Rows from expert 44 of block 4, named by matrix and row number. Rows with one number belong to one neuron. Each number is 200 + 40 x the weight over the matrix's rms, rounded and kept within 0 to 999. All counts start at 0.
# up: expert up (model.blocks.4.mlp.up, 64x160x160), inputs 0-159
# down: expert down (model.blocks.4.mlp.down, 64x160x160, transposed), outputs 0-159
up.102,162,200,203,232,192,195,240,170,272,172,205,189,260,165,153,205,269,150,180,211,184,188,175,206,188,171,212,241,248,193,220,222,229,232,191,258,212,213,275,208,169,159,232,297,146,229,180,174,211,173,246,225,155,213,206,146,179,172,207,197,165,187,219,244,175,201,179,202,158,170,209,183,169,263,211,214,223,194,137,259,158,181,165,182,225,197,214,253,161,195,256,182,184,209,303,198,154,193,221,202,267,177,214,215,159,170,218,192,128,245,232,197,223,223,188,169,200,179,141,224,120,216,228,191,268,246,273,189,224,151,153,203,120,167,240,204,162,191,126,198,215,150,168,133,199,261,170,226,257,247,158,227,180,223,270,175,187,200,191,173
down.102,204,225,215,202,178,169,211,201,215,188,131,183,149,174,175,154,267,199,232,195,246,225,202,215,233,216,211,211,149,208,215,169,150,218,202,195,267,224,210,182,179,218,253,218,248,216,184,214,171,184,184,191,201,158,225,234,249,139,204,124,224,161,140,219,148,159,137,205,246,167,193,194,170,119,240,193,165,191,286,173,174,243,225,255,106,246,216,249,239,172,242,182,291,151,161,216,257,175,135,230,151,244,214,220,102,231,216,226,145,228,210,187,162,141,232,193,168,235,166,185,192,178,224,150,219,224,242,232,185,149,215,222,229,178,174,246,208,255,201,137,125,239,226,222,232,176,198,169,200,258,236,237,174,177,256,165,251,277,153,190
up.103,304,242,218,192,215,271,128,186,224,269,212,206,189,163,76,147,216,237,198,170,221,196,233,185,177,189,221,173,218,244,196,205,202,166,152,115,190,227,195,210,188,246,169,170,198,252,266,256,207,185,199,213,149,204,178,186,210,243,252,184,192,176,158,98,151,216,159,210,234,316,244,212,152,191,217,181,210,198,175,146,236,192,111,206,137,209,247,179,184,165,137,198,146,157,197,162,190,212,105,188,217,251,199,199,196,191,96,177,280,255,264,254,145,222,227,184,257,258,262,200,286,163,205,202,183,261,226,231,267,177,175,246,216,194,200,225,156,249,168,154,204,223,187,273,110,264,161,214,184,294,163,196,212,198,246,156,223,225,192,190
down.103,229,169,238,194,229,177,194,330,219,135,169,139,146,148,139,285,221,176,229,154,162,241,184,323,277,119,150,204,217,177,160,263,176,264,172,187,169,198,92,162,214,180,183,168,208,174,222,117,218,156,216,147,248,191,224,194,212,164,176,202,259,257,248,213,216,267,107,270,210,175,228,182,255,190,162,194,207,115,279,268,237,229,221,234,125,154,199,185,146,234,264,205,209,259,238,210,203,295,177,182,208,123,227,222,210,214,166,241,298,190,153,223,206,145,202,160,185,114,194,238,155,219,146,193,244,201,157,195,213,199,251,213,123,218,228,167,215,149,261,178,127,150,202,155,251,230,237,238,208,182,170,214,173,171,141,227,308,151,195,249
up.104,222,233,198,187,228,166,209,218,208,261,178,252,166,214,130,145,128,228,224,217,199,260,190,172,230,198,219,211,139,191,269,260,248,181,221,174,230,208,155,206,210,256,139,274,215,257,260,136,147,184,141,243,120,182,202,167,190,230,174,157,187,205,213,233,271,181,199,241,225,209,206,297,233,185,177,248,259,181,217,228,283,178,209,229,211,171,180,163,124,187,212,226,228,200,220,166,118,210,140,200,179,176,232,186,316,197,166,223,209,214,120,208,239,159,234,252,170,227,176,174,191,188,209,147,225,284,171,244,242,205,258,274,275,206,192,242,258,180,99,203,206,165,179,168,108,193,171,217,195,239,253,104,194,222,173,198,206,173,162,237
down.104,144,227,173,222,176,251,170,250,159,222,145,185,230,269,204,295,229,192,199,156,242,200,203,231,236,189,126,160,143,228,204,232,233,316,208,229,167,226,216,221,201,197,243,246,197,216,157,186,229,181,264,123,186,205,265,137,191,138,196,172,184,225,150,140,209,169,232,217,136,226,205,174,177,123,123,277,225,214,224,159,194,236,212,282,168,240,212,159,225,194,180,141,162,188,139,211,215,226,174,237,190,171,195,205,202,193,180,240,172,225,202,193,163,189,239,185,162,134,208,197,238,136,223,227,247,77,199,234,211,123,191,276,251,154,132,296,315,154,244,188,175,183,148,172,181,166,213,220,205,178,160,197,245,244,215,179,286,231,211,177
up.105,127,169,162,228,141,234,163,189,230,169,204,242,191,213,159,233,170,194,170,196,252,214,94,263,163,191,152,290,191,243,203,193,212,261,147,204,139,218,158,232,252,185,166,204,210,195,255,184,253,209,221,253,259,145,249,166,153,196,247,167,199,207,192,160,248,203,270,197,228,175,236,215,247,127,318,228,182,178,182,232,215,171,202,191,134,158,139,210,260,181,208,210,212,234,212,136,205,211,219,248,202,285,142,187,182,188,199,215,170,156,261,189,201,241,183,225,228,194,227,172,207,173,198,145,130,202,164,222,172,236,196,181,134,132,265,199,221,236,261,215,202,262,231,144,284,128,199,211,92,249,208,211,197,217,228,239,227,219,207,149
down.105,239,230,201,157,184,231,172,190,168,255,207,168,214,178,140,186,231,216,100,207,197,245,162,203,216,174,262,118,113,169,149,296,217,180,211,218,159,219,251,173,224,104,229,185,196,201,194,237,207,230,172,207,196,200,108,149,226,208,201,215,147,203,227,241,202,228,124,200,144,153,232,218,167,215,130,187,243,193,216,213,177,178,202,211,206,210,225,249,279,184,156,181,158,235,208,209,265,171,137,154,184,192,240,176,159,201,183,131,257,204,236,194,203,217,177,191,216,183,237,161,290,215,157,229,229,251,230,251,165,175,227,211,241,260,264,201,198,213,241,144,179,197,219,204,187,263,198,212,208,168,233,207,195,214,224,230,191,214,167,209
up.106,284,154,166,183,234,204,148,131,242,253,138,209,189,113,161,194,210,217,184,192,227,186,192,195,244,228,150,222,228,226,144,205,217,241,204,198,203,163,215,187,202,224,281,177,202,256,200,159,187,165,230,158,173,255,246,171,169,185,217,232,182,198,223,189,152,193,173,206,196,263,251,199,269,152,178,217,136,129,158,239,195,175,192,82,253,191,185,189,231,123,236,181,212,171,152,233,216,228,226,221,206,119,164,178,177,206,173,185,193,277,163,193,188,189,231,295,215,240,150,236,257,76,196,181,180,209,244,237,191,227,173,210,215,171,237,149,145,181,274,167,174,193,142,274,252,200,206,232,215,179,209,174,254,195,256,186,188,261,205,235
down.106,224,215,204,183,213,191,216,251,171,150,187,91,251,237,187,226,251,214,231,128,179,152,172,233,182,239,223,222,219,246,153,302,224,217,213,204,167,243,255,144,260,250,155,178,255,128,194,209,181,223,162,207,232,220,194,144,217,214,178,179,232,159,197,179,168,210,218,149,246,190,204,186,205,209,160,170,248,231,189,203,234,161,227,94,123,167,179,163,145,159,315,181,216,165,195,203,220,278,253,166,152,187,183,190,162,183,237,201,167,181,174,255,191,168,254,234,218,252,167,218,135,198,195,209,222,176,254,183,173,170,246,132,115,211,191,289,187,291,172,216,183,190,206,197,203,190,254,195,237,220,247,209,212,134,204,197,129,234,230,237
up.107,244,156,184,171,149,222,231,210,222,223,178,245,153,254,204,300,268,199,198,262,156,226,236,175,234,189,200,198,202,201,127,171,186,210,235,194,141,240,167,167,276,143,149,225,207,151,101,168,167,176,211,269,109,219,253,229,201,136,157,180,193,256,221,216,302,180,238,246,249,266,182,244,196,194,120,186,160,163,194,281,157,208,128,238,288,93,156,259,228,178,191,215,203,276,208,269,189,240,162,204,286,280,197,201,171,230,230,198,171,184,194,173,232,175,221,175,114,254,210,149,224,194,153,210,188,106,293,126,216,207,199,133,235,123,174,161,209,233,231,259,196,207,256,175,145,136,170,199,189,339,173,156,224,143,121,213,207,145,212,199
down.107,219,158,117,185,170,192,156,172,179,218,229,225,182,188,134,117,202,181,134,231,239,186,235,162,171,227,165,264,273,210,180,134,206,203,167,218,262,119,249,238,212,201,249,154,188,164,248,289,233,214,305,212,187,147,102,166,225,157,274,214,165,196,181,339,218,250,166,194,168,193,187,229,221,236,197,242,298,148,175,61,234,190,220,155,198,190,270,186,262,156,212,225,180,133,190,204,204,190,224,272,150,205,208,178,183,152,309,155,186,226,231,216,140,169,201,232,216,125,173,268,207,175,215,190,152,217,106,210,201,174,239,298,272,220,100,162,155,199,234,126,304,216,229,137,196,168,266,208,183,215,258,129,157,210,237,242,160,253,248,242
up.108,231,247,203,189,266,212,303,228,259,209,252,189,273,186,186,183,160,231,198,271,198,211,182,179,218,185,241,177,131,168,185,163,189,111,217,153,187,200,215,179,182,181,199,266,149,103,163,259,257,202,213,208,256,245,225,115,224,174,208,127,203,213,201,164,248,232,185,234,153,212,190,172,210,180,208,215,246,203,237,241,236,203,215,120,163,221,217,250,155,258,151,230,223,178,205,140,130,157,227,257,134,165,190,228,208,183,157,191,243,243,217,197,257,247,192,235,154,152,206,123,132,221,146,149,313,325,193,161,147,202,163,286,211,191,115,160,169,182,137,152,189,245,196,230,240,177,179,256,171,280,140,191,236,191,267,197,175,185,208,208
down.108,161,116,177,224,245,189,160,163,201,240,143,182,139,147,121,168,214,204,143,146,164,112,183,195,216,166,214,185,190,143,230,162,222,246,193,202,272,107,179,215,162,240,210,173,201,140,323,266,174,223,102,165,160,212,216,221,120,237,219,255,188,222,219,194,208,252,179,219,213,248,216,235,220,195,165,200,207,128,222,202,185,155,270,220,146,247,160,206,185,199,276,218,235,240,167,197,207,274,198,140,135,116,210,260,199,227,260,195,206,260,169,232,129,227,227,248,209,216,210,276,210,213,191,210,235,213,209,122,157,200,124,207,165,230,139,169,220,216,216,232,314,180,231,215,193,194,236,299,222,193,235,199,198,205,191,219,262,126,208,222
up.109,244,226,282,199,140,179,257,218,193,231,218,179,181,180,212,158,131,232,203,245,239,199,220,189,214,211,158,253,233,190,185,143,177,226,198,165,246,197,250,264,226,249,206,175,167,218,209,240,175,184,131,225,234,280,184,190,214,262,217,162,175,218,179,173,223,226,237,224,232,232,240,186,246,172,195,192,207,198,252,146,172,182,272,263,240,155,190,197,160,245,140,213,164,220,254,223,142,146,195,194,210,215,201,203,216,229,193,133,253,173,175,207,266,203,197,169,216,190,236,183,150,182,100,160,199,184,163,96,200,157,197,197,152,178,149,204,272,178,165,210,188,179,185,216,164,197,214,209,256,175,185,190,226,129,178,219,241,187,256,185
down.109,194,168,215,215,176,175,206,178,214,240,233,202,171,205,228,176,160,198,191,246,228,162,194,211,193,179,235,241,228,175,223,255,156,181,163,170,183,135,227,222,171,207,142,202,181,240,196,202,150,149,284,242,221,199,211,226,180,198,183,174,169,217,216,241,248,255,163,239,171,198,209,181,203,189,297,200,277,110,160,265,178,158,203,193,231,224,181,256,123,239,212,187,203,215,143,149,184,138,220,187,209,195,184,194,232,135,189,209,171,206,158,247,208,198,194,168,202,142,254,203,196,225,235,196,181,258,218,234,195,226,244,231,200,202,267,193,181,188,155,198,235,203,218,217,233,170,219,228,160,105,237,163,180,214,227,145,175,261,193,161
up.110,163,177,189,243,182,203,248,140,192,196,231,219,133,172,210,200,248,175,275,248,203,191,191,126,216,208,224,132,115,275,282,201,188,219,204,174,163,237,217,185,228,183,240,112,158,177,202,211,183,188,217,139,112,184,215,183,224,133,161,189,207,187,198,154,196,196,142,218,252,218,155,200,183,213,234,240,170,195,211,283,198,233,207,235,87,232,208,138,260,252,188,181,234,189,116,234,216,163,273,187,152,132,241,191,240,183,251,256,184,242,242,150,145,188,215,182,208,208,188,171,201,160,266,147,226,190,208,281,154,166,120,168,154,188,189,201,154,182,139,220,188,235,143,198,240,242,235,253,201,163,119,253,212,220,228,198,158,246,213,209
down.110,115,176,221,185,190,208,121,206,129,198,172,191,224,115,215,243,209,231,201,225,286,267,219,192,85,211,220,159,265,187,161,205,286,145,123,129,182,195,132,189,211,192,192,170,240,219,207,253,191,197,165,178,235,201,135,268,181,267,175,185,202,207,224,165,233,205,262,165,158,90,224,244,253,195,151,139,263,195,200,212,192,186,211,219,140,177,106,214,222,206,181,246,261,192,216,201,217,297,194,209,150,260,216,249,207,244,159,135,252,180,267,186,149,232,164,167,193,172,269,149,167,235,212,166,186,232,263,223,250,216,212,186,194,157,248,226,190,216,213,208,208,237,169,219,205,222,192,195,219,229,258,202,174,173,185,222,162,173,245,169
up.111,178,158,230,148,195,174,231,252,175,158,232,207,210,146,256,212,183,176,143,162,181,234,255,241,222,208,237,208,212,225,194,219,178,231,186,239,216,169,170,194,167,215,243,184,137,195,173,228,145,249,180,225,199,249,217,139,200,176,194,182,206,213,215,232,155,227,205,145,194,219,172,216,190,249,184,111,210,167,214,217,162,181,217,178,210,227,223,226,183,205,236,199,261,185,235,180,207,262,153,223,238,236,194,242,169,249,232,219,216,207,187,234,157,197,115,198,252,194,193,207,210,224,195,231,198,154,183,113,203,162,182,223,284,189,256,158,185,182,208,195,207,235,187,238,191,214,140,219,118,142,213,150,194,208,237,201,211,165,216,240
down.111,214,184,198,236,196,207,183,242,218,214,189,226,223,218,194,200,273,205,185,198,203,171,181,173,185,187,147,191,221,222,217,251,186,204,206,228,245,165,168,133,212,229,265,177,184,164,187,209,194,175,180,210,238,238,180,190,220,200,203,204,189,219,171,153,198,181,193,168,225,243,162,130,211,212,207,230,238,188,241,214,197,261,235,189,150,188,173,212,194,204,163,165,175,245,219,200,204,204,236,236,207,170,212,229,212,242,213,159,154,250,152,208,159,269,167,195,243,207,165,169,235,179,236,176,181,183,219,267,186,155,188,169,173,226,161,165,150,170,167,196,114,168,220,198,184,225,219,203,247,172,205,206,200,168,239,198,171,235,222,234
up.112,227,221,204,197,173,159,214,233,204,173,239,169,155,193,173,175,226,168,211,157,154,233,192,201,232,175,196,218,246,206,166,184,185,253,187,151,240,233,191,224,235,197,211,232,199,210,205,216,198,227,215,228,108,291,169,297,204,230,224,180,201,198,233,163,242,194,190,239,117,172,221,182,211,215,228,197,225,200,206,159,206,202,207,154,195,171,121,175,188,188,200,217,170,229,163,174,142,207,236,198,198,241,251,177,144,181,141,187,144,174,280,152,183,214,233,214,208,232,232,244,176,203,279,216,119,202,180,211,121,192,156,181,216,253,167,171,239,202,207,252,218,248,178,185,181,192,211,221,175,159,201,203,175,231,156,226,142,215,147,164
down.112,186,226,212,220,196,226,183,198,215,179,143,190,286,215,213,247,190,183,194,246,205,234,195,178,215,141,218,210,187,249,181,194,302,132,227,191,227,174,233,224,234,202,119,179,171,273,227,168,200,218,214,188,205,177,167,216,190,239,226,169,227,205,197,214,69,185,172,224,173,199,218,186,170,176,236,220,207,167,165,128,145,91,154,165,222,185,201,152,244,249,163,244,191,205,202,224,168,234,284,217,218,202,182,227,218,221,223,207,254,226,218,187,187,233,165,227,273,226,184,197,102,264,225,163,275,209,136,184,217,256,187,153,184,179,256,254,134,212,209,163,196,237,163,265,181,246,182,200,267,216,203,128,50,208,179,162,200,187,221,168
up.113,179,166,209,186,166,191,262,248,171,183,249,178,170,165,132,219,176,281,177,189,244,225,192,235,167,171,178,237,165,202,262,213,229,166,254,258,144,166,182,211,243,189,203,272,203,189,144,169,107,204,113,222,192,224,214,232,209,296,199,192,188,178,231,228,186,196,139,133,189,183,162,209,205,255,220,217,221,198,162,255,237,190,198,208,207,176,210,224,171,252,212,207,219,239,271,255,243,145,209,239,170,180,113,183,260,213,237,163,218,229,254,225,250,179,171,242,218,213,159,233,230,221,241,212,193,206,148,245,293,225,124,144,195,229,197,204,155,191,176,217,211,250,202,198,213,154,166,164,206,213,145,171,204,268,258,205,165,167,147,168
down.113,200,228,222,245,155,239,207,183,194,210,140,204,232,201,165,129,226,236,196,183,216,230,200,248,189,170,215,210,193,175,232,140,226,274,192,251,177,192,198,215,193,165,264,297,152,167,145,193,228,218,199,219,252,201,213,238,265,190,193,228,158,206,168,147,232,214,178,200,180,203,203,221,172,145,135,264,230,196,206,164,208,214,224,225,187,192,125,119,226,139,210,240,190,234,141,197,221,145,138,194,162,168,166,208,235,206,284,150,170,204,186,231,174,183,253,182,151,180,142,201,176,205,215,174,196,188,241,185,223,272,206,290,239,238,198,173,232,120,209,208,207,211,164,192,124,220,199,200,175,260,269,242,130,193,217,234,237,241,180,117
up.114,142,292,158,222,186,138,196,187,181,201,224,219,243,198,228,177,148,257,227,223,193,127,220,147,194,194,276,211,156,210,217,79,199,198,180,208,222,201,272,263,202,215,287,140,199,276,244,156,150,226,263,229,195,219,246,163,196,220,201,219,170,184,181,236,186,206,185,193,162,214,144,191,155,225,207,186,117,187,257,128,200,206,208,127,199,211,133,223,189,186,230,209,230,211,192,177,191,164,213,222,227,178,180,221,207,226,292,195,150,158,143,158,194,187,179,209,135,248,137,210,259,275,240,175,188,113,229,216,147,141,195,301,190,196,167,215,173,218,201,225,195,179,179,302,158,201,186,244,188,188,186,140,168,197,161,207,145,192,223,225
down.114,271,204,177,292,210,238,145,261,158,227,160,151,242,206,219,174,190,188,201,208,151,212,278,129,226,190,241,205,251,110,220,194,246,122,229,272,120,157,226,257,133,196,188,206,262,182,176,182,238,125,183,215,186,196,211,243,200,249,131,226,174,165,251,215,224,178,150,142,230,274,174,207,161,142,220,202,188,215,238,190,274,204,234,230,190,231,159,250,200,280,249,176,250,227,137,219,205,225,237,165,184,191,219,165,168,214,94,239,260,134,241,178,286,192,122,187,177,256,159,209,218,257,152,187,145,225,207,241,139,227,180,157,194,233,220,229,169,139,134,195,195,223,194,181,225,170,251,241,227,138,216,235,205,136,156,176,153,152,221,222
up.115,171,189,185,173,233,255,154,251,228,130,176,150,194,267,237,171,209,196,182,235,205,217,214,215,209,191,207,210,161,209,136,227,159,222,152,195,170,209,170,240,231,188,255,242,194,195,175,251,221,153,215,133,181,194,164,262,174,202,234,250,194,224,148,200,223,238,177,224,248,218,213,202,226,216,207,243,106,189,240,153,291,194,191,194,241,260,214,226,233,201,219,201,169,194,227,255,189,269,156,204,248,194,182,208,222,138,181,218,154,208,223,153,150,199,195,211,233,142,222,193,165,180,234,191,185,226,265,255,164,154,219,187,168,162,148,163,147,177,208,159,182,140,201,184,234,180,193,202,242,231,197,196,247,257,252,195,193,241,194,224
down.115,224,211,221,188,209,200,211,225,223,148,227,245,244,192,193,216,158,220,217,173,214,190,187,158,257,213,200,205,186,211,247,197,179,129,252,184,214,223,208,170,252,201,197,197,245,164,151,244,193,187,237,176,199,159,222,257,261,146,179,102,233,257,154,220,183,178,179,210,110,239,235,234,165,186,194,193,144,217,199,206,222,176,236,239,232,127,254,239,229,267,179,206,189,177,228,139,208,219,185,215,199,298,212,215,213,246,158,191,146,156,211,187,241,216,191,198,152,133,184,186,315,238,225,160,141,237,220,192,189,144,171,164,149,153,278,167,211,154,238,130,160,167,180,179,242,224,191,171,227,223,132,266,211,153,124,234,218,222,189,221
up.116,284,226,158,241,199,184,164,165,224,163,257,165,172,190,183,174,271,158,159,205,198,218,235,185,173,174,218,218,174,206,218,223,217,206,211,174,198,213,180,195,150,276,170,136,189,199,212,158,189,227,170,226,236,215,209,189,190,192,183,247,197,218,233,154,179,202,128,276,194,181,208,178,200,213,129,223,230,209,197,187,173,211,206,259,185,209,207,183,157,219,177,197,172,188,178,246,169,154,91,206,272,164,161,232,200,225,116,256,174,218,272,225,167,235,207,159,251,204,166,205,193,194,253,112,181,193,173,226,90,194,146,187,201,216,110,216,136,182,142,234,223,210,241,154,220,209,207,222,156,207,174,197,220,165,136,238,182,195,230,196
down.116,193,138,273,199,175,159,181,243,172,180,157,209,173,215,144,163,223,224,252,230,197,241,146,197,163,214,139,259,174,186,182,178,226,181,164,210,231,244,218,174,184,141,223,220,220,258,198,187,218,207,192,200,180,256,234,214,152,244,224,173,139,276,192,217,213,222,185,215,203,170,147,197,232,282,203,180,205,203,175,231,209,180,186,253,134,248,228,177,212,196,182,197,190,199,239,174,170,220,119,228,178,279,220,134,243,253,194,189,201,219,230,184,226,235,192,181,258,212,215,213,221,221,144,221,161,173,200,210,211,273,220,272,201,184,196,204,124,121,186,202,166,182,177,247,155,171,189,176,186,184,237,213,197,189,185,183,151,186,250,192
up.117,162,210,271,175,213,198,226,138,273,285,228,163,260,201,165,229,205,201,103,157,147,248,188,120,203,235,135,186,215,215,210,238,205,237,165,220,255,140,146,211,271,211,218,149,253,107,208,251,221,181,190,242,188,189,212,106,149,212,264,171,202,249,208,131,106,193,229,167,127,211,225,244,202,178,107,176,208,215,214,160,268,205,187,141,176,173,170,242,189,186,177,209,123,215,244,197,266,235,144,194,159,207,121,265,265,269,171,144,338,190,145,259,249,212,198,195,212,166,280,191,193,173,132,188,236,217,265,235,96,128,220,196,229,140,107,162,254,216,211,166,207,182,206,116,247,257,195,228,212,251,217,224,178,273,165,199,180,241,153,174
down.117,182,125,144,150,185,182,276,209,232,194,169,262,155,294,209,267,223,250,228,276,258,130,183,219,199,112,172,270,166,127,107,133,255,139,146,116,174,262,157,160,163,146,114,216,199,159,216,291,214,263,288,97,177,161,146,200,108,148,215,296,265,163,223,158,196,271,154,178,214,138,254,231,189,212,191,226,117,157,176,225,195,244,274,212,259,182,294,281,308,141,175,200,168,268,265,174,233,170,219,212,172,211,230,162,195,120,227,160,224,218,207,196,202,229,157,243,226,222,191,219,181,179,223,155,194,124,219,160,279,252,237,240,232,290,238,185,216,226,119,239,137,183,193,167,167,206,218,242,233,180,184,155,227,170,226,185,211,144,238,220
up.118,127,174,239,144,140,222,258,191,261,181,114,170,192,156,160,208,211,255,181,142,212,186,142,249,192,174,211,144,185,211,164,222,247,158,192,207,136,179,303,208,220,201,145,137,263,237,287,184,66,224,226,201,237,200,273,222,193,233,226,239,213,246,124,226,168,237,193,218,247,131,178,169,170,203,198,234,248,141,195,173,166,170,228,141,169,235,219,209,212,245,157,175,221,196,241,198,162,241,150,197,193,121,257,218,118,226,186,252,183,228,171,238,160,253,243,192,169,138,276,212,154,187,165,159,153,241,322,199,119,177,238,206,198,263,202,202,230,185,201,277,173,260,233,314,257,254,191,144,238,270,250,160,155,233,168,225,194,145,204,178
down.118,211,222,186,210,181,249,186,235,161,197,260,251,102,147,94,95,168,197,214,202,209,193,200,262,165,237,201,227,187,183,247,160,146,244,270,213,241,256,213,221,246,259,256,233,226,137,201,195,296,251,221,174,220,211,170,199,188,203,207,250,178,169,157,179,202,174,202,182,174,240,249,210,265,206,168,182,247,194,192,258,218,214,244,174,148,239,192,122,138,105,208,208,223,200,194,187,213,238,205,205,113,194,194,219,243,221,164,283,256,248,188,190,209,181,206,211,242,153,205,195,194,198,176,184,224,227,162,184,152,230,128,181,240,184,207,208,188,209,195,192,236,137,225,229,252,193,128,197,155,216,128,150,166,162,201,188,208,262,158,186
up.119,210,179,228,218,181,234,149,209,188,146,219,175,187,188,90,196,221,198,256,178,219,201,255,186,154,172,140,238,286,239,142,151,212,219,251,287,232,188,266,212,346,141,264,197,178,158,252,195,243,168,105,320,76,231,167,243,168,224,199,239,178,151,142,209,149,210,176,137,239,235,221,172,195,133,268,170,172,293,232,212,235,200,132,160,188,228,158,182,209,210,196,197,244,202,254,189,181,185,207,211,205,272,186,210,247,218,200,233,181,197,196,173,195,244,57,201,273,237,217,191,137,168,181,186,233,189,236,170,255,140,261,182,209,167,266,171,188,201,179,187,175,239,229,176,156,149,205,170,122,221,140,220,238,174,179,188,260,191,194,194
down.119,176,254,209,218,171,257,169,215,218,217,203,220,245,171,198,191,238,202,157,105,251,158,175,132,220,205,191,318,164,136,265,223,241,131,158,263,193,131,177,208,230,194,186,263,226,190,172,205,144,238,198,210,226,195,139,288,287,288,209,200,221,243,238,157,245,164,206,155,236,170,224,208,193,258,212,171,226,157,165,165,190,167,202,171,203,244,113,200,182,139,100,231,199,202,245,263,193,243,285,187,219,200,149,205,183,305,166,156,213,164,188,281,211,176,151,204,214,218,143,184,97,208,238,229,199,210,184,192,192,241,234,177,208,200,242,146,214,182,185,225,210,170,172,191,239,236,265,192,212,110,133,201,191,192,154,179,202,134,190,252
up.120,110,225,242,268,145,218,204,230,165,160,196,155,131,206,181,241,142,148,246,258,239,154,216,154,149,232,234,245,256,167,172,204,287,250,236,202,197,210,134,159,242,219,162,185,118,175,265,216,227,203,124,129,215,179,130,145,202,145,210,255,186,236,139,172,281,156,190,227,227,217,200,271,268,197,141,150,209,236,262,271,247,186,216,195,137,130,212,196,179,257,185,232,240,173,157,178,226,242,264,216,214,163,195,213,172,255,170,198,167,175,207,240,216,179,138,178,210,198,244,221,186,199,312,164,197,224,203,119,179,209,216,136,181,199,190,191,269,186,209,216,224,195,189,216,48,164,212,228,259,204,158,243,138,195,309,212,126,205,273,193
down.120,240,157,233,109,74,217,193,176,164,130,212,273,178,167,143,194,157,202,101,213,246,226,275,238,233,250,174,236,238,182,201,267,206,176,206,181,245,196,164,247,155,240,189,234,212,197,241,237,161,266,182,227,229,241,172,158,191,191,200,130,178,211,186,242,187,218,160,142,263,272,186,202,56,162,185,178,217,239,137,303,220,222,194,247,191,178,141,180,282,157,207,238,204,199,198,194,203,228,210,243,157,201,171,165,238,223,116,233,206,228,261,171,147,278,220,196,207,74,150,214,200,198,238,247,155,241,224,187,298,240,259,200,141,163,160,191,208,152,213,223,246,265,184,113,241,244,116,75,215,281,194,201,195,230,257,157,134,258,187,204
up.121,218,170,187,182,199,203,238,253,216,245,202,255,221,183,156,182,136,225,183,227,223,145,219,303,189,191,162,176,215,176,240,188,187,266,168,204,221,196,147,198,186,169,206,251,228,209,191,177,200,184,152,226,190,221,219,190,177,175,183,182,221,172,229,182,182,206,160,181,230,228,230,223,194,208,213,224,258,219,190,192,165,212,166,138,281,209,158,190,256,180,200,200,170,190,196,233,173,142,174,236,155,210,261,205,238,185,140,166,221,185,157,173,257,223,255,147,131,159,275,153,205,254,251,194,274,205,249,243,168,119,200,305,181,182,121,224,235,190,199,176,215,194,192,237,257,265,204,218,188,239,206,156,179,196,294,179,209,207,235,204
down.121,291,166,240,151,217,211,198,223,254,201,185,262,208,146,243,211,153,220,264,189,183,226,169,187,229,204,182,281,202,177,160,111,204,206,223,249,186,218,254,191,224,206,251,216,272,246,181,205,197,175,256,196,191,229,162,171,205,101,151,205,237,256,189,179,163,138,183,169,182,171,198,248,224,132,170,200,125,155,192,230,215,237,231,196,220,228,215,271,221,174,228,157,228,180,198,191,178,161,242,194,156,198,183,171,178,176,246,186,228,257,202,202,220,158,177,254,205,246,208,179,141,219,144,153,244,268,184,246,174,176,146,167,143,196,218,185,206,155,183,247,162,191,197,180,242,179,218,225,145,178,170,238,195,212,235,259,236,143,184,161
up.122,179,189,174,215,134,193,191,166,252,205,199,164,253,169,141,280,175,147,163,150,259,197,135,216,229,204,186,215,251,180,227,195,173,205,176,217,179,220,146,214,202,246,186,262,207,228,180,210,191,161,197,190,178,236,180,198,175,211,248,225,201,146,193,176,158,215,164,152,203,257,219,277,131,198,144,212,250,192,246,242,223,207,210,168,207,273,87,238,222,146,154,226,192,223,164,205,240,135,189,247,282,200,183,185,174,209,178,250,259,181,201,196,204,202,163,225,241,242,184,176,222,253,234,247,266,236,215,247,190,226,231,206,281,189,213,222,129,213,237,220,196,143,165,167,137,182,206,183,216,216,228,197,141,176,239,216,195,233,135,221
down.122,232,216,185,248,207,180,121,202,190,172,241,156,193,240,179,199,199,200,262,227,170,161,172,261,174,153,175,226,181,219,159,274,199,224,245,240,226,271,237,162,128,234,220,234,226,199,182,186,251,145,241,213,184,233,246,173,220,143,204,173,188,202,189,202,197,203,155,235,234,193,132,188,170,221,220,187,133,184,169,240,238,184,202,181,182,203,229,157,181,202,199,205,255,219,206,243,203,179,194,206,246,190,240,205,221,147,273,201,237,160,151,167,220,161,271,246,188,234,184,231,172,202,235,124,137,145,207,235,144,218,208,169,229,234,227,173,201,217,228,165,237,245,168,146,143,254,156,202,156,243,186,215,215,173,197,185,155,143,211,208
up.123,156,155,172,229,114,114,206,160,262,144,158,245,205,176,226,195,192,198,244,186,267,211,169,158,213,173,238,201,199,250,237,256,165,260,237,166,287,232,150,209,200,252,269,187,188,209,177,155,211,217,69,179,151,211,172,130,179,228,183,226,216,165,226,212,243,196,211,205,145,201,181,226,294,197,228,231,208,266,201,253,216,189,158,206,164,164,198,160,196,173,194,188,218,205,222,199,161,93,200,164,243,221,237,221,168,234,281,244,248,193,161,135,215,263,185,186,231,187,108,248,257,180,176,189,150,233,224,241,236,146,223,201,158,206,166,115,160,141,238,233,199,221,183,215,165,120,221,177,190,239,270,278,201,124,139,151,188,154,235,234
down.123,245,140,223,213,182,199,221,154,172,205,166,254,259,191,199,273,193,244,168,234,272,150,213,210,182,192,198,209,180,197,118,249,242,158,170,185,228,196,170,120,153,177,170,240,230,173,189,177,238,178,217,215,245,171,216,183,197,185,150,211,205,255,197,145,185,178,159,274,209,200,191,154,216,211,210,174,219,152,263,180,85,190,268,248,197,243,245,211,306,190,224,194,244,175,179,186,236,203,149,233,176,215,272,240,278,128,204,250,185,166,184,246,164,204,163,105,170,167,219,217,175,207,180,142,200,250,201,203,202,165,235,307,182,161,237,203,212,214,182,178,168,222,178,229,216,229,175,287,171,192,279,200,180,174,175,176,181,148,208,168